Weights of a small multi-label image tagger: 3.39M parameters.
Rows from block 6, named by matrix and row number. Each number is 128 + 24 x the weight over its row's rms, rounded and kept within 0 to 255. All counts start at 0. After the name is the row's rms in percent of the matrix's.
# pw1: token mixer expand (model.blocks.6.mixer.pw1.weight, 512x256), inputs 172-255
pw1.114 149 [105 134 117 132 138 127 127 123 171 115 123 122 134 127 124 123 101 112  89 125 124 193 150 142 156 173 131  99 125 137 132 116 186 146 122 132  95 164 122 123 121 130 134 124  47 150 128 132 159 149 120 171 128 136 130 111 100 133 109 255 117 229 137 134 133 102 122 138  90 130 156  84 127 117 111 128 116 129 112 112 118 128 144  97]
pw1.115 121 [100 128 132 147 115 143 114 134 128 132 127 128 128 127 119 119 186 126 134 128 103 128 241 135 109 117 127 131 129 122 132  90  87  76 130 128 129 130 129 129 122 132 115 130 130 130 162 137 129 118 143 133 128 127 125 133  78 143 161  85 132 129 112 123 126 125 148 128 118 128 118  76 158  61 132 152  97 142  97 177 131 140 127 115]
pw1.116 029 [125 129 128 125 128 128 126 130 126 143 127 127 142 128 131 126 128 128 127 127 129 128 128 124 120 136 128 129 125 129 133 134 127  97 127 105 128 128 129 120 122 123 131 101 123 128 127 126 128 121 127 124 128 110 127 137 127 126 130 127 126 127 127 128 122 165 129 127 125 129 130 127 127 127 128 116 105 137 128 130 130 123 128 130]
pw1.117 055 [127 136 167 129 128 130 114 134 156 130 155 153 127 153 125 127 125 131 163 127  87 168 158 131 128 124 114 126  97 121 161 129 125 128 129 129 164 128 131 153 126 147 128 129 128 135 143 134 120 127 127  28 129 130 167 128 161  98 128 113 128 128 128 128 149 158 129 110 142 129 125 116 111 129 179  92 140 122 234 153 136 135 154 128]
pw1.118 111 [128 155 135 137 142 132 151 128 126 170 127 128 119 129 140 126 133 103 130 134 129 117 139 122 137 154 124 129 146 139  78 104 129 134 128 147 147 151 128 135 135 129 127 160  46 152 146 102 125  63 136 134 134 127 137 155 128 128 127 122 152 134 122 129 158 136  43 128 134 129 126 193 125 201 129 134 125 129 147 128 130 129 128 158]
pw1.119 106 [ 71 128  93 153 135 137 127 202 136 122 143 119 118 154  96  93 135  89 126 142 124 127 128 128 129 119 129 193  71 129 129 120 241 113 129 133 162 127 130 136 178  83 125 129 125 125 124 123 140 164 109 155 131 135 131 121 113 130 132 132 125 132 113  84 134 139 125 133 136  58  64 150 128 132 140 125 139  82 161 127  85 127 166 106]
pw1.120 131 [ 63 145 128 127 134 178 127 143 121 122 126 127 128 132 148 123 130 124 140 162 109 105 133 149 146 130 120 125 129 134 132  99 136 101 104 116 220 128 139 144 128  74 125 129  68 178 129 129 125 128 130 137 132 131 114 134 114 107 131  45 134 136 125 129 145 123 129 123 125 131  53 129 121 122 201 132 116 132 121 145 119 116 130 130]
pw1.121 106 [130 128 123 146 131 124 127 115 234 164 135 128 128 128 143 178  82 126 177 119 118 123 132 125 144 129 118 126 133 132 128 128  17 150 164 121 128 128 116 129 137 119 129 171 127 152 184 128 129 123 122 129 133 128  79  87 128 130 131 123 179 121 132 115 128 129 123 129 129 125 145 134 133 123 119 138  62 128 146 124  90 123 128 142]
pw1.122 116 [133 113 128 126  72 126 137 134 128 132 163 106 115 122 123 128 129 127 255 111 131 136 120 122 121 120 125 112 115  94 129 132 157 132 127 135 132 134 146 145 128 133 126 121 129 127 148 129 133 134 128 130 126  58 133 140 129 120 114 133 153 129 138 129 221 133 128 193 126 221 126 131 130 134 124 145 137 124 129 127 126  79 112 132]
pw1.123 143 [129 108 131 143 130 129 140 135 149 136 126  89 139 128  30 198  73 106 136 130 124 128 126  88 127 126 105 142 127 129 129  93 194 119 129 121 114 134 190 129  63 126 121 130 149  81 104 125 130 123 129 148 104 137 127 129 179 129 118 130 131 133 102 129 126 130 169 114 140 119 130 127 129 180 132 115 137 141 128 114 148  82 112 121]
pw1.124 068 [127 125 125 144 131 108 125 125 110 127 127 151 132 115 106 128 125 121 126 106 114 133 124 117 139 127 125 114 129 135 179 117 128 124 126 113 112 126 124 117 136 102 112 124 119  39 124  93 120 121 128 103 103 130 152 116 129 192 123 158   0 137 140 132 131 129 130 133 129 131 131 189 126 136 126 138 139 127 123 125  72 131 126 105]
pw1.125 105 [127 194 121 126 125 162 171 102 106 171  78 171 124 132 127 151  64 117 130 121 124 131 140 127 126 142 121 133 108 150 123 123 168  91 142 121 128 131 181 134 146 120 118 128 134 123 128  90 129 156 115 128 158 123 145 123  89 127 132  48 106 141 116  85 134 121 134 127 130 118 175 133 127 110 111 172 115 105 157 134  88 120 124 131]
pw1.126 150 [126 128 116 123 123 129 126 131 128 116 131 126 150 113 117 134 124 138  83 129 132 125 126 114 126 128 115 141  80 128 141 129 141 131 100  96  41 129 126 114 132 178 128 117 118 132 130 135 126 128 165 122 108 191 118 127 131 136 129 129 128 149 129 123 128 128 204 110 134 146 109 128 129 109 121 131  89 120 102 130 137 106 128 175]
pw1.127 102 [133  83 131 130 132 128 128 114 127 155 128 129 161  71 160 136 137 152 118 128 122 112 118 130 129 128  94 127  44  87 133 128  62 128 121  89  91 103 133  81 114  89 138 123 121 130 122 129 132 123 123 125 127 186   0 134 128 126 132  54 185 127 116 120 138 126 131 101 124 139 128 128 131 128 127 118 133 131 127 132 132 127 124 117]
pw1.128 093 [168 108 128 137 127 130 132 129 127 129 133 130 165 130 126 135 114 252 142 128 115 130 129 128 128 127 128 148 196 128 127 131  76 127 131 132 128 173 129 132 126 134 128 139 138 123 198 128  84 126 205 125 127 120 127 125 123 108 134 142 157 128 130 132 126 170 128 160 125 126 135 125 129 133 150 130 134 130 129 135 139 126 128 138]
pw1.129 078 [158 129 108 172 124 114 116 141 124 128 132 121 122 128 109 250 181 128 124 147 103 108 127 122 126 128 111  98 121 122 129 127 122 129  92 126 132 140 133 139 128 127 123 124 129 114  93 132 117 125 142 133 107 121 124 131 133 147 127 147 146 132 127 124 123 139 150 120 108 125 113 163 147 108 148 126 128 128 133 138 129  82 137  53]
pw1.130 081 [ 76 181 129 127  54 128 130 125 128 125 129 181 117 129 131 129 141  99 141  95 106 123 129 128 126 130 130 129 126 107 129 127 126 128 128 129 128 128 128 127 128 128 123 123 116 130 174 125 121 128 128 128 129  94 134 127 122 130 124 136 133 129  98 128 129 127 130 126 120 127 129 122  67 131 120 128 125 121 123 124 126 133 127 129]
pw1.131 148 [115 128 130 121 153 152 124 124 166 129 105 129  87 128 119 126 125 140 128 134 102 119 149 130 103 159 108 125  75 124 136 178 122  87 137 127 132 125 129 112 131 129 109 126 128 131 138 156 128 129 130  94 106 120 131 126  62 128 129  58 121 133 122 131 130 131 133 121  92 143 128 131 128 119 135 127 127 119 128 127 119 130 128 122]
pw1.132 036 [132 127  18 127 128 116 126 137 125 127 124 125 130  87 127 134 142 125 125 126 129 147 123 126 129 124 245 151 126 126 131 127 133 106 124 152 123 130 129 126 123 123 128 127 117 129 128 128 128 127 131 178 113 127 127 128 125 125 131 130 137 120 123 124 128 132 131 129 128  87 127 128 127 125 130 125  96 134 128 128 126 116 127 125]
pw1.133 095 [ 90 129 125 152 160 136 128 138 128 137 151 134 129 120 125  90 122 127 139 133 119 130 192 190 127 126 128 128  58 185 138 103 108  92 153 127 125 133 125 128 125 112 133 139  96 128 126 117 129 135 128 135 154 125  60 129 152 131 123 110  40 141 131 130 182 128 125 128 124 127 140 173 128 125 129 128 130 127 138 133 133  88 145 152]
pw1.134 154 [139 126 128 129 139 132  82 117 115 170 125 129 148 192 119 163 140 122 124 127 127  18 158 108 158 125 141 123 128 142 129  87 123 162 130 139 189 113 138 122 175 115 130 126 129 144 132 130 120 133 123 127 127  98  96  94 132 126 128 133 138 133 124 134 122 118 129 127 129 130 122 142 123 131 114 104  85 144 141 119 134 103 131 125]
pw1.135 172 [128 125 122 116 125 193 138 152 125 131 128 148 154 108 122 125 128 125 131 127 127  69 130 161 114 132 119 130 128 137 150  99 129  80  94 123 132 199 126 255 126 130 130 128 127 167 131 118 114 120 133 165 152 131 124  47 135 128 129 116 128  55 115 127 123 128 124 125 138  69 122 128 130 152 126  78 126 140 120 123 123 128 127 131]
pw1.136 075 [ 81 148 127 185 128 119 157 151 129 129 124 145 143 119 167 128 187 138 128  94 138 130 128  72 151 123 134 126 127 138  95 115 113 134 132 134 123 145 134 168 128 129  84 129 139 141 156 174 190 128 145  93 104 110 132 124  71 145 124  56 126  83 122 103 104 142 129 134 117 131 131 129 125 135 129 130 107 158 119 131 132 128 162  90]
pw1.137 077 [127 121 129 136 168  61 133 128 129 117 138 135 126 127 153 131 128 129 129 114 137 132 129 124  99 123 115 124  41 111 128 128 128 118 119 126 167 151 128 128 130 124 105 128 128 131 135 136 129 128 127 131 133 122 120 127 185 130 128 128 131  86  60 126 128 135 129 135 143 127 131 124 136 125 132 133  54 117 128 138 128 130 124 120]
pw1.138 119 [142 138 107 109 143 133 118 131 136 127 136 130 145 128 113 135 159 128 139 128 133 117 131 147 133 130 128 177 138 155 129 129 128 127 182 127 171 122 129 105 138 127 234 129 135 135 112 119 129  74 125 137 117 122 146 114  72 125 129 133 107 112 117 154 127 114 128 125 120 128 105 134 128 113 124 131 156 127 127 126 104 112 145 120]
pw1.139 075 [149 138 123 119 144 127 129 145 141 124 126 124 142 134 215 128 186 128 128 125 129 139 159 128 128 124 145 132 113 156 128 127  94 110 154 138 129 129 134 179 125 128 127 130 213 131 139 126 158 133 128 148 109 118 157 125 128 182 132 126 138 133 130 126 175 147 128 104 120 135 134 143 131 116  86 125 155 114 127 142 113 121 141 208]
pw1.140 079 [143 180 107 129 105 134 142 128 143 142 124 122 126 133 128 113 127 131 128 119 116 115 189 129 112 123 138 146 115 128 128 120 121 113 114 131 139 116 116 130 131 113 135 127  95 127  28  60 129 130 120 154 114 133 127 133 136 129 104 115 115 230 125 128 131 124 125 128 142 132 127 126 134 182 135 125  91 128 109 118 159 123 142 133]
pw1.141 066 [128 123 130 136 134 113 128 128 130  87 130 129  94 124 139 145 153 126 138 129 124 111 120  99 120 134 137 138 121 140 167 126 106 107 123 123 132 126 128 146 101 121 173 134 130 119 124 130 120 122 142 190 135 216 127 127 120 120 128 151 121 123 127 128 111 133 129 165 141 131 128 127 128 116 140 114 127 110 129 162  91 131 134 135]
pw1.142 062 [130 128 133 128 112 127 129 123 129 115 123 154 125 181 141 121 108 125 136 129 119 116 179 129 113 123 122 120 130 137 170 129 131 114 132 133 126 129  83 130 127 110 128 124   6 130 123 133 132 128 126 147 127 123 111 133 113 126 124 132 128 122 139 132 164 111 128 128  68 135 110 137  94  79 127  90 103 136 124 129 136 127 127 129]
pw1.143 128 [183 127 132 130 118  93 121 128 156  95 131 117 128 127 113  93 137 126 130 127 146 134 128 121 123 133 141 137  91 156 124  60 128 121 124  69 134 106 130 154 136 128 106 133 119 127  64 126 112  73 145 125 173 128 131 149 127 102 138 124 140 124 122  81 113 128 125 137  81 119 130 187 128 129 128  42 124 127 106 140 121 131 118  99]
pw1.144 070 [112 131 128 142 124 124 128 131 110 123 129 133 124 123 126 133 131 126 134 146 129 126 126  92 132 110 128 124 124 134 130 125 129 162 122 126 121 129 128 124 130 107 131 128 126 119 128 140 137 149 128 127 125 128 135 140 121 137 129 128 133 134 127 126 145 128 117 128 132 129  85 134 127 128 127 138 123 133 137 144 133 128 125 130]
pw1.145 110 [110 140 128  91 128 124 124 117 121 150 127 122 122 127 128 255 127 140 121 129 129 125  87 114 135  93 128 108 136 129 127 143 122 168 126 124 143 142 140  88 150 112 122 130 129 128 126 130 125 133 124 116 123 121 102 142 138 128 128 126 128 160 146 139 128 176 119 123 118 132 124 122 127 123 117 124 180 125 147 143 123 113 128 118]
pw1.146 111 [119 172 112 102 118 135 110 115 100 127 128 134 112 124 121 120 127 131 136 128  94 132 142 128 128  98 121 112 120 133 132 129 139 133 114 121 169 128 114 124 118 126 125 112 130 119 132 129 231 113 139 127 129 129 133 179 105 172 123 117 210 132 165 127 182 109 128 180 123 138 215 129 122 116 133 127 129 128 135 129 138 134 127 127]
pw1.147 080 [129 142 130 108 112 119 127 129 104 129 130 141 123 119 113 212 127 137 131 112 122 144 151 118 137 145 123 139 118 118 126  84  86 116 122 136 147 182 127 111 113 135 126 148 119 143 119 122 129 141 122 191 193 117 162 140 135 137  94 196 145 124 131 101  95 120 128 131 162 141 136 123 124 132 159 125 125 152 124 156 138 136 128 121]
pw1.148 132 [129 131 109 128 134 128 128 150 123 115 121 129 126  88 133 140 129 113  73 130 124 125 129 137 128 135 126 128 126 127 137 201 138 132 128 123 130 133 127 101 134 126 128 128 114 140 135 210 130 120 133 113 126 137 114 127 168 123 123 131 118 155 123 103  88 118 201 160 168 123 122 119 122  98 125 129 124 152 140 196 134 134  95 154]
pw1.149 129 [128  96 123 130 129 115 128 128 134 129 137 131 118 109 137 115 174 114 127 129 129 127 118 140 128 133 121 131 120 118 103 102 150  41 138  91 128 118  84 181 163 133 128 127 121 128 124 132 126 131 123  67 141 191 210 130 104 127 123 125 137 141 130 126 108 123 127 143 115 138 127  67 144  96 194 122 122 130 129 141 187 119 128 179]
pw1.150 090 [128 142 112 127 136 119 135 165 188 152 129 130 119 127 121 141 128 114 124 130 144 180 126 124 164 130 127 119 116 126  28 126 136 130  73 129 134 147 104 127 129 129 121 120 126 139 132 133 128  89 131 115 119 153 129 109 127 119 145 168 102 128 128 119 143 114 134 145  96  60 125 129 129 129 210 128 124 107  88 216 188 184 140 135]
pw1.151 156 [107 146 155  87 139 121 127 124 129 136 131 128 142 117 127 126 149 103 133 123 135 129 177 124 124 178 127 130 134 155  82 126 124 129 128 110 132 112 131 147 120 126 133 151 128 126 110 127 126 110  68 129 129 128  77  93 128 101 134 108 131  78  86 107 121 155 123 144 122 134 120 167 103 121 129 114 135 128 122 121 128 116 141 130]
pw1.152 106 [128 128 129 126 113 129 109 126 136 113 124 133  68  96 138 129 117 133 137 124 129 129 116 174 116 119 115 125 127 128 114 130 128 107 132 122 169 128 126 125  47 115 113 128 127 141 155 123 128 129 124 131 119 126 128 130 102 141 126 133 108 126 128 114 151 107 129 112 195 136 127 126 127 117 127 170 128 126 103 128 134 127 125 156]
pw1.153 098 [109 128 133 131 166 131 129 125 120  93 124  87 129 101 128 211 130 130 133 135 114 128 146 184 114 123  93 186 136 189 198  67 127 118 123 128 127 143 129 140 131 135 131 128 128 135  95 135 127 124 125 170 129 124 130 129 131 159 128 130 130 129  79 129 117 127 126 131 151 141 133 194 163 126 126 152 127 146 128 128 205 115 126  18]
pw1.154 116 [155 129 121 139 107 146 144 136  45 104 125 127 127 143 136 109 133  85 108 129 124 151 126 142 119 133 119  93 142 122 128 136 132 106 122 139 130 145 124 151  88 128 127 112 154 102 122 127 119 128 123 196 139 129 123 121 130 116 125 102 103 132 127 129 128 216 107 123 141 132 123 127  98 132 114 105 129 125  57 149 101 116  91 139]
pw1.155 057 [122 120 122 163  82 124 130 138 171 128 111 139 128 122 127 125 126 136 194 127 156 129  98 183 128 143 151  84 119 129 170 127 129 132 125  95 193 135 115 119 130 120 154 126 128 126 129  50 160 138  90 124 127 115 126 124 129 133 131 111 122 127 130 127 173 145 120 128 129 185 134 186 115 103 124 125 128 120 109 104 128 134 126 121]
pw1.156 161 [123 131 128 145 129 131 133 133 132 128 128 124 126 130 127 125 135 152 134 129 127 128 131 133 129 165 133 132 127 128 129 131 128 128 130 127 159 134 128 130 139 128 153 131 125 130 167  54 135 147 122 128 121 147 137  95 103 144 123 121 203 118 134 130 139 131 132 119 128 157 136 123 132 122  85 128 131 133 125 131 139 121 133 123]
pw1.157 139 [129 128 135 126 125 128 123 136 128 126 127 255 125 125 129 128 128 132 129 128 128 128 140 129  31 124 129 128 126 102 128 127 128 132 129 128 128 129 113 126 131 128 128 128 117 127 134  81 128 130 121 176  97 135 129 134 132 128 127 127 126 118 181 130 177 128 128 129 128 126 128 128 128 124 129 126 129 122  99 137 136 129 128 128]
pw1.158 083 [147 117 123  65 102 128 121 128 133 131 122 154 133 108 128 125 125 115 136 128 127 127 130 127 143 128 128 124  53 115 132 130  85 160 172 144 173 115 121 170 133 128 148 130  82 137 133 129  89 138 125 155  61 135 140 112 130 128 130  98 128 121 158 110 109 120 128 154 120 122 128 123 122 138 128 129 135  97 120 255 101 132 117 129]
pw1.159 080 [122 128 118 135 127 140 130 126 116 104 132 126 123 127 129 132 111 114 136 129 127 130 121 123  76 119 122 125 152 122 162 144 112  65 121 130 130 122 100 129 126 134 152 127 133 107  76 122 125 158 130 128 137 130  62 128 159 146 123 128 113 100 120 138 136 116 127 124 120 139 107 130 120 126 130 111 132 128 122 121 120 125 126  75]
pw1.160 089 [128 117 126 128 124 120 128 128 127 129 133 130 137 229 117 124 127  76 127 128 130 154 199 125 125 142 125 129 126 151 133 143 122 130 131 127 173 128 133 131 125 130 145 129 138 128  81 139 135 126 133 141 139 125  61 210 130  45 130 135 105 133 129 124 148 161 134 157 117 128 126 116 131 206 133 113 127 144 127 129 162 127 129 142]
pw1.161 164 [122 166 135 125 110 137 140 147 129 108 128 127 151 130 177 129 196 124 198 132 130 122 155 130 135 133 129 159 134 116 126 149 125 118 125 137 179 176 127 148 145 124 113 128  94 164 127 127 127 109 129 133 144 128 134 128 128  80 130 127 113 128 106 125 128 127 127 111 129  50 127 163 129 110 135 163 149 135 123 124 134 131 129 117]
pw1.162 083 [118 127  87 165 204 115 131 121 138 134 129 137 117 128 116 128  99 110  93 128 111 147 202 154 111 125 129 136 194 121 135 100 127 127 180 124 120 122 124 124 128 114 126 136 132  53 114  49 141 127  79 124 125 128 138 128 116  97 128 137 130 128 127  88 121 118 128 139 140 121 128 134 126 149 128 138 130 161 141 138 125 127 106 125]
pw1.163 078 [139 131 128 128 128 112 127 145 146 119 109 151 137 128 152 129 148 133 130 138 130 118 128 124 131 143 136 130 123 121 128 148 125 124 129 129 124 129 135 120 126 120 131 124 143 124 134 126 128 165 117 127 129 136 133 129 130 113 110 128 125 131 134  80 136 148 112  91 142 151 101 136 130 128 122 123 104 150 124 131 127 122 107 164]
pw1.164 073 [116 125 133 127 125 109 130 106 128 126 140 142 118 129 128 115 104 130 159 143 132 131 139 136 122 128 108 127 132 125 128 123 149  95 126  47 143 121  72 110 144 129 122 141  80 131 121 124 123 126 124 181 158 128  96 136 112 125 140 121 155 117 128 128 166 125 151 144  75  81 129 154 157 129 133  59  96 126 127  90 130 111 155  87]
pw1.165 096 [ 95 125 127 129 152 161 187 130 133 128 155 138 119  94 125 125 150 123 129 127 143 130 125 143 115 164 139 133 128 124 129 158 152 148 197 119 176 125 128 161 124 132 126  92 128 159 118 129 136 122 126 120 127 137 130 131 142 127 123 129 135 126 141 121 142 137 128 129 129 130 117 135 132 128 129 127 132 134 144 121 155 134 151 127]
pw1.166 136 [124 128 120  96  24 129 183 127 155 159 129 128 129 116 125 127 130 110 134 129 128 133 140 126 132 133 130 157 127 114 128 128 129 128 128 161 134 137  51 136 105 124 123 128 129 134 127 130 127 129 129 122 146 119 129 127 135 129 116 129 128 116 130 104 128 111 128 127 121 144 135  71 112 131 137 137 128 192 110 128 127 131 132 126]
pw1.167 089 [123 105 101 132 135 134 117 126 133 132 136 124 127 126 133 119 125 125 129 131 133 132 201 129  33 128 126  73 128 143 141 132 121 121  97 150 127 132 133 134 128 140 128 128 128 126  97 121 127 127 134 121 128 107 121 132 110 127 144 122 142 124 118 127 133 132 142 128 132 121 130 127 127 124 117 128 128 138 125 128  97 127 126 123]
pw1.168 105 [135 126 128 133 132 129 130 121 126 130 129 128 137 132 128 117 130 129 119 133 129 122 129 131 101 128 134 130 149 128 129 128 139 128 128 129  96 119 128 127 133 128 132  76  95 127 132 147 128 131 129 130 130 130  22 131 136 127 133 139 130 128 126 108 131  92 136 129 126 125 127 131 124 126 255 135 142 127 133 141 128 128 142  90]
pw1.169 159 [128 125 128 122 133 157 132 129 148 122 132 157 125 127 120 127 133 137 114 134 139 149 130 125 136 150  97 130 130 128 186 128 136 102 158 131 122 152 135 129 144  43 100 133 145 129 201 156 132  56 167 125 131 105 132 135 140 159 127 126 120 104  64 127 127  84 128 130 112  73 132 126 128 122 125 134 128 132 140 142 116 123 112 126]
pw1.171 078 [146 149  61 102 130  99 136 165 116 129 174 125 211 135 110 126 128 127 126 130 117 127 122 118 132 127 139 126 136  69 131 128 148 115 122 129 131 159 144 125 135 130 134 140 115 174 118 127 134 128 146 106 150 189 124 122 128  86 126 160 129 128 141 127 128 136 130 137 139 133 130 101 132  77 128 176 156 129 128 112 135 140 125 170]
pw1.172 097 [130 129 126 162 126 126 130 120 143 122 122 132 129 128 124  93 129 132 127 128 132 119 128 134 111  79 208  86 129 136 130 126 143 128 132 128 129 117 142 128  87 128 135 147 135 128 125 149 117 129 128 131 136 121 121 150 132 121 137 124 134 128 142 121 126 123 119 133 198 132 131 155 129 133 145 127 155 162  97 137 125  78 123  95]
pw1.173 080 [122 149 118 118 169 104 144 136 135 126 131 147 149 130 146 169 143  99 164 126 134 130 134 100 170 142 129 111 121 119 114 133 155 183 141 130 150 129 115 126 156  95 107 125 104 130 142  94 128 111 190 139 133  90 177 121  86 132 132 178 147 116  99  90 119 130  85 127 165 107 136 136 124 129 134 141 128 133 101 108 103 202 147 122]
pw1.174 046 [114 123 255 134 129 123 141 120 133 122 170 122  98  91 134  48 124 108 130 151 110 142 133 108 164 174 127 129 138 108 125 128 125 107 132 103 142 128 136 119 117 127 135 129 116 111 111 126 124  75 131  78 133  87  99 106 149 133 139 133 112 127 145  63 168 129 152 129 132  78 127 100 124 139 154  88 120 115 133 126 126 112 131 126]
pw1.175 056 [159 127 115 134  76 128 101 128 127 117 127 117 114 146 155 121 149 120 138 117 115 133 126 126 129 133 142 128 128 136 138 128 130 132 108 143 136 129 128 210 135 129 123 141 117 129 129 131 128 136 109 126 130 139 122 125 102 129  70 129 112 127 242 140 232 123 118 129 152 166  83 127 164 137 136 128 105 122 122 100 134 141  99 145]
pw1.176 092 [132  91 170 237  78 124 118 148 111  67 129  91 140 130 124 156 155 134 101 133 107 146 131 128 122  89 130 125 121 123 128 128 112 140 131 115 112 107 133 127 162 131 144 128 145 126 178 127 126 128 129 129 131 133 128 117 146 139 138 132  78 160 128 127  74 170 114 129 152  81 128 139 103 120 151 135 125  82 133 227 124 172 112 180]
pw1.177 120 [130 136 119 113  84 109 136 134 116 130 127 128 125 115 120 125 130 127 130 125 119 146 121 127 137 125 159 125 133 130 131 127 120  53 189 122 150 154 127 134 130 136 133 130 122 128 218 128 139 127 113 129 133 134  84 112 126 131 126 127 129 127 170 134 125 124 151 135  91 128  82 125 126 158 131 118 111 130 128 111 133 125 142 213]
pw1.178 116 [129 123 126 164 125 129 126 129 119 127 128 112 143 129 128 128 174 150 131 154 128 128 190 134 142 148 128 112 118 147 147 136  65 122 127 123 194 128 128 128 150 124  81 148 128 126 115 150 146 123  75 110 129 141  72 146 127 124 125 130 255 148 138 148 127 127 128 132  82 125 131 130 117 128 167 127 159 128 138 132 111  88 140 120]
pw1.179 084 [127 118 115 130 129 135 122 128 128 107 128 105 128 126  51 141 133 128 140 153 133 158 142 137  13 111 113 137 157 122 132 189 118 124 129 117 128 117 154 114 126 158 119 134 145 129 129 126 128 128 153 137 179 104 170 129 134 110 107 191 150 133 128 128 136 128 122 129 142  38 125 146 127 136 126 121 112 185 127  34 136 126 141 131]
pw1.180 077 [102 213 119 107 156 128 129 132 126 128 129 126 207 116 179 153 133 135 120 128 137 128 125 224 128 142 134 116 129 128 121 103 167 120 172 128 126  84 122 115 129 128  54 108 125 134 130 129 127 130  98 129 129 146 128 128 127 127 127 129 128 129 134 140 133 128 105 188 121 130 121 128 125 129 128 137 117 122 129 163 128 147 127 141]
pw1.181 071 [144 128 129 131 139 127 124 129 123 128 129 127 134 128 128 134 124 122 129 101 114  82 126 246 127 125 124 103 126 102 130 140 111 131 126 129 128 126 140  99 127 136 128 120 128 133 140 128 129 128  81 128 125 127 151 120 133 108 128 121 110 123 129 129  88 113 130 179 128 129 127 153 160 128 128 127 128 132 145 131 124 127 128 140]
pw1.183 136 [132 110 127 129 132 127 132 170 116 108  82  82 128 118 136 127 166 119 128 109 129 119 163 151 126 172 129 140 115 123 136 137 118 128 109 113 157 130 132 138 127 128 132 153 144 127 125 137 134 116 128 127 128 192 119 130  93 168 120 105  47 109 116 124 105 128 132  99 103 163 116 100 131 128 120 129  97 127 128 125 132 127 122 128]
pw1.184 010 [129 130 132 203 125 130 128 133 127  76 131 127 104 117 129 131 126 109 128 128 131 125 127 127 124 128 130 123 130 128  75 128 125 127 127 129 130 128 127 131 128 130 123 136 130 129 125 126 127 126 140 131 128 126 120 127 126 128 128 127 134 128 129 145 130 127 126 128 129 128 129 128 128 130 128 131 128 127 137 114 132 128 127 127]
pw1.185 134 [ 79 132 129 121 142 108  63 128 128  83 130 132 136 142 146 118  83 127 126 130 121 120 110 128 126  71  99 134 128 135 129  80 122 137 161 144 125 126 128 126 128 148  82 128 130  69 161 117 123 115 129 145 153 136 126 131 194 126 141 127 185 130 117 131 123 149 132 132 138 129 128 147 121 130 123  95 141 132 144  99 107 100 123 127]
pw1.186 148 [131 125 149 112 128 129 132 132 130 133 128 125 124 162 135 128 130 120 116 128 116 124  91 127 129 115 128 126 135 144 128  70 132 130 123 124 131  96 129 128 128 115  98 110 132 128 114 120 127 128 130 130 126 128 128 132 127 123 122 128 134 137 112 128 133 129 175 124 128 124 127 129 127 131 124 222 125 126 131 145 129  91 126 126]
pw1.187 119 [155 121 125 125 130 128 139 124 133 153 128 128 171 126 132  99 128 118 162 130 127 117 135 130 146 138 139 142 144 147 130 206 133 128 130 157 150 129 128 128  58 113 130 112 128 123 141 127 127 127 121 136 121 128 141 124 129 126 116 128   0 125 125  93 128 124 168 131 168 162 148 126 127 128 103 129  82 125 135 100 121 151 155 133]
pw1.188 122 [139 123 128 105   0  84 124 130 131 128 138 147 105  91 145 130 116 113 126 128 114 123 126 121 126 121 128 126 130 144 121 128 126 123 116 129 123 110 124 137 127 120 144 128 132 124 128 128 131 127 125 136 173 111 128 137 128 129 131 109 104 126 125 126 129 124 148 119 102 126 129 124 126 122 126 127 108 128 155 121 122 118   0 130]
pw1.189 015 [127 128 129  94 148 129 125 129 140 127 110 124 135 146 129 136 129 125  47 124 104 128 120 126 125 108 120 103 123 129 130 113 136 129 129 101 129 139 131 144 128 101 147 126 125 255 126 128 179 230 105 133 122 128 146 176 116 131 127 131 127 195 135 126 109 148 123 128 139 129 123 133 108 124 110 136 126 129 136 140 151 126 135 125]
pw1.190 014 [ 77  77 125 173 104 123 182 113 211 127 135 223 127 122 126 143 130 124 130 133 157 128 154 110 128 127 129 126 134 124 124 147  99 136 153  72 194 127 164 106 123  66 129 124 117 134 175 122 118 125 132  72  99 132 106 118 164 128 124 169 128 141 141 127 120 128 128 127 127 163 110 150 101 119 107 134 160 178 129 139 124 136 107 139]
pw1.191 090 [132 128 161 127 128 133 130 147 101 116 120 143 133 128 127  94 132 127 123 128 116 136 135 141 129 128 132 127 137 252 121 153 127 129 148 123 127 117 128  85 126 119 147 131  85 117 152 173 128 126 126 133 163 131 189 135 122 121 129  98 165 130 132 130 126 134 139 130 128 143 129 197 130  71 113 120 125 128 126 218 132 130 126 129]
pw1.192 088 [131 129 129 114 155 125 129 125  92 131  99 199 113 110 137 127 111 126 121 121 125 133 127 155 133 126 170 126  10 119 121 128 132 123 125 121 112 131 112 118  48 113 128 118 138 126 227 144 128 135 103 129 145 126  86 124 127 128 125 134 142 156 127 127 172 129 109 134 150 177  75 139 130 107 146 140 129 126 122 111 128 127 132 113]
pw1.193 038 [131 141 107 126 160 110 146 147 129 128 134 129 129 120 128 126 116 128 139 117  77 125 131 229 117 121 129 133 151  96 128 145 142 127 127 167 176 128 118 131 111 118 159 126 125 130 135 175 128  98 112 119 137 128 115 139 106 130 134 151  98 109 144 145 138 110 126 131 137 128 128 128 128 129 131 132 133 125 125  95 129 100 128  56]
pw1.194 090 [130 128 128 181 124 129 129 108 121 124 120 149 138 109 128 125 109 124 138  75 160 138 130 130 102 105 116 130 129 126 131 141 111 128 136 174 116 203 107 135  71 199 136 119 137 134 127 116  90 124  98 122 139 120 136 122  92  92 162 105 126 122  68 107 167 103 115 128  89 108 135 112 135 136 135 117 183 164 170 130 130 149  95 128]
pw1.195 120 [126 153 206  92 117 114 111 109 141 132 143 137 151 102 124 165 132 131 143 129 121 116 158 142 121 127  96 130 143 117 128 137 120 135 126 135 133 134 154 130 133  92 104 162 133 150 112 131 131  80 123 122 128 156 133 138 130 119 121 153 129 131  83 130 118 159 145 124 129 103 141 129  66 129 135 105 128  95 127 126 137 149 121 112]
pw1.196 059 [127 117 150  96 156 131 135 129 120 135 121 134 144 148 115 132 128 131 194 133 128 120 134 129  83 128 129 177 119 132 126 155 202 124 127 147 132 127 135  89 128 152  91  69 128 127 115 144 130 137 113 127 161 124 135 186 128 158 148 125 141 154 130 169 127 128 131 129 128 141 130 135 128 122 129 128 126 125 128 128 128 122 129 109]
pw1.197 167 [118 135 121  95 135 153 130 126 178 132 144 161 107 136 131  99 132 214 115 150 139 215 129  79 161 116 172 131 117 158 117 137 153 100 126 128 129 136 149 127 161 128 135 128 134 131 120 124 128 140 150  98 136 128 175 127 116 155 130 127 141 134 136 123 134 128 156 129 100 151 131 134 128 189 138 180 150 139 151 128 140  80 127 103]